{
  "model": "segmentation model",
  "dataset": "analogue clock faces",
  "train_examples": 195000,
  "image_size": 64,
  "crop_scale_min": 1,
  "horizontal_flip": false,
  "num_classes": 6,
  "arch": "unet",
  "norm": "groupnorm",
  "activation": "silu",
  "weight_standardization": false,
  "pixel_unshuffle": 2,
  "widths": [48, 96, 144, 192],
  "blocks_per_level": 2,
  "block": "plain",
  "attention": false,
  "upsampling": "pixel_shuffle",
  "init": "kaiming_normal",
  "optimizer": "soap",
  "beta2": 0.99,
  "lr": 0.0016,
  "beta1": 0.9,
  "shampoo_beta": 0.99,
  "eps": 1e-08,
  "precondition_frequency": 16,
  "max_precond_dim": 1536,
  "merge_dims": true,
  "one_sided": false,
  "adamw_lr_other_params": 0.0023,
  "grad_clip": 1.0,
  "cautious_weight_decay": true,
  "steps": 18000,
  "batch_size": 384,
  "epochs": 35.4,
  "lr_schedule": "cosine",
  "final_lr_fraction": 0,
  "warmup_steps": 360,
  "weight_decay": 0.1,
  "adamw_weight_decay_other_params": 0.05
}
Rows from block 5 of a small segmentation model, named by matrix and row number. Each number is 50 + 12 x the weight over its row's rms, rounded and kept within 0 to 99. All counts start at 0. After the name is the row's rms in percent of the matrix's.
After each channel's rows are labels from the 100 images, of 14848, where the channel reaches its highest value: "top examples" is what is common among them. Only what is clearly more common there than usual is listed. The data: analogue clock faces.
# conv: 3x3 conv (model.enc.2.1.conv.weight, 144x144x3x3, each kernel summed), inputs 0-71

conv.65 108:36 59 63 52 61 46 50 26 50 51 57 70 69 38 38 65 53 48 59 51 53 44 49 62 40 47 54 42 41 46 34 43 36 39 58 51 53 62 47 57 33 51 47 48 28 29 38 40 37 38 41 67 49 43 59 44 46 45 67 50 41 65 48 57 41 40 52 41 51 37 43 46
top examples: minute hand past 2; minutes: 10 to 14; minute hand past 3; minutes: 15 to 19

conv.77 102:34 52 51 69 59 64 76 44 56 66 50 42 64 31 58 37 45 54 72 49 39 54 44 34 46 44 70 49 54 38 54 46 59 43 52 47 45 47 61 71 42 41 53 50 56 43 44 28 58 29 44 35 35 52 30 33 54 34 54 47 44 27 69 56 73 61 39 34 47 44 76 32
top examples: minute hand past 2; minutes: 10 to 14

conv.40 094:48 61 53 33 63 73 41 62 33 18 54 29 40 59 49 40 67 34 57 52 59 39 44 54 51 55 41 35 50 52 47 44 68 62 26 30 44 32 54 38 55 64 49 58 60 48 39 34 51 27 60 34 52 48 62 50 49 44 61 47 43 57 68 30 63 41 42 56 49 45 60 45
top examples: minute hand past 6; minutes: 30 to 34

conv.46 103:36 62 38 42 45 44 57 36 88 55 47 63 32 65 48 60 43 45 39 60 59 48 49 39 53 51 57 57 44 39 34 46 73 50 55 66 48 38 58 47 46 38 65 55 46 52 39 42 80 33 54 60 45 44 25 69 44 46 75 48 41 67 69 53 47 33 54 47 62 50 51 43
top examples: minute hand past 2; minutes: 10 to 14

conv.84 089:63 54 36 54 39 35 68 36 40 56 54 40 61 31 74 46 36 63 57 57 51 39 36 59 63 41 58 48 62 65 70 63 53 48 28 45 45 49 35 46 53 54 39 57 45 54 39 45 53 36 35 20 47 33 71 51 48 50 65 66 44 59 31 48 36 24 43 55 31 41 56 48
top examples: hour 4

conv.56 108:49 25 39 40 28 33 39 47 27 42 29 37 55 63 33 41 36 44 42 54 52 40 51 71 39 52 50 29 54 59 70 43 50 65 37 71 71 47 45 26 51 33 57 40 64 53 53 74 53 51 62 59 31 45 55 38 53 56 50 47 28 53 63 41 57 51 58 62 53 32 31 34
top examples: minute hand past 6; minutes: 30 to 34

conv.25 099:48 25 57 54 40 41 27 66 52 54 49 54 55 42 48 65 39 32 29 40 32 61 55 46 48 41 33 43 63 64 48 50 57 64 60 69 19 44 37 51 64 57 57 45 46 66 26 42 50 60 43 45 40 48 66 65 58 47 45 38 25 57 50 39 71 31 35 45 64 56 34 53
top examples: minute hand past 6; minutes: 30 to 34; hour 4; hour 3

conv.30 099:63 46 50 51 60 64 20 41 45 28 60 37 64 55 60 38 30 50 40 50 65 60 37 36 66 44 42 52 61 69 46 50 45 42 66 70 50 47 62 45 41 45 43 35 59 58 27 39 50 58 66 45 45 66 61 55 74 39 38 35 65 55 40 61 60 69 35 41 58 57 57 68
top examples: minute hand past 6; minutes: 30 to 34; minute hand past 5; minutes: 25 to 29

conv.134 112:52 32 40 51 43 45 21 50 45 46 42 47 29 49 50 45 49 56 28 51 49 64 52 39 37 55 46 60 40 54 49 58 66 49 43 78 51 56 25 73 25 45 58 57 40 33 42 28 41 57 57 51 56 32 60 70 59 57 35 51 26 37 50 62 43 55 42 59 59 31 52 45
top examples: minute hand past 6; minutes: 30 to 34; minute hand past 7; minutes: 35 to 39

conv.16 096:67 41 71 45 43 51 53 60 38 60 62 39 53 48 50 62 69 41 51 57 50 45 56 59 46 63 47 51 33 58 63 69 41 40 29 41 26 40 31 38 43 33 37 78 23 45 41 68 56 38 43 37 52 56 67 39 43 53 36 38 40 48 62 58 38 45 52 51 58 55 42 52
top examples: minute hand past 2; minutes: 10 to 14

conv.119 114:44 32 57 67 37 66 56 48 56 52 49 64 59 51 67 74 42 55 37 46 92 57 63 43 44 72 37 25 64 41 52 51 76 46 53 56 60 25 58 35 68 46 47 53 40 48 46 70 39 55 67 57 36 52 47 64 23 41 46 46 40 55 32 34 45 22 66 57 56 49 31 36
top examples: minute hand past 6; minutes: 30 to 34

conv.120 097:38 54 56 55 43 24 51 43 45 60 56 51 69 43 55 19 50 31 44 46 43 38 43 56 74 24 51 48 69 54 59 47 72 34 36 71 59 54 35 51 39 51 28 53 64 52 45 32 49 74 52 57 34 34 57 42 38 64 50 46 27 43 41 52 43 49 41 51 42 62 59 45
top examples: minute hand past 2; minutes: 10 to 14

conv.69 104:61 49 36 68 58 22 49 29 46 55 60 41 45 43 51 69 40 52 41 29 56 65 54 42 54 53 45 66 55 69 38 56 52 45 52 54 49 56 39 43 57 45 38 32 56 44 31 48 28 59 48 44 58 47 60 62 31 41 45 35 40 36 38 70 57 28 64 70 53 52 56 41
top examples: minute hand past 6; minutes: 30 to 34

conv.141 099:44 57 65 60 63 49 40 49 41 76 50 42 47 68 31 65 63 64 57 60 44 59 50 55 37 36 46 44 47 55 52 39 60 17 66 27 43 42 70 49 25 53 52 72 52 49 35 32 54 41 55 44 33 54 49 45 36 42 70 46 49 48 69 47 49 35 58 54 56 39 70 35
top examples: minute hand past 2; minutes: 10 to 14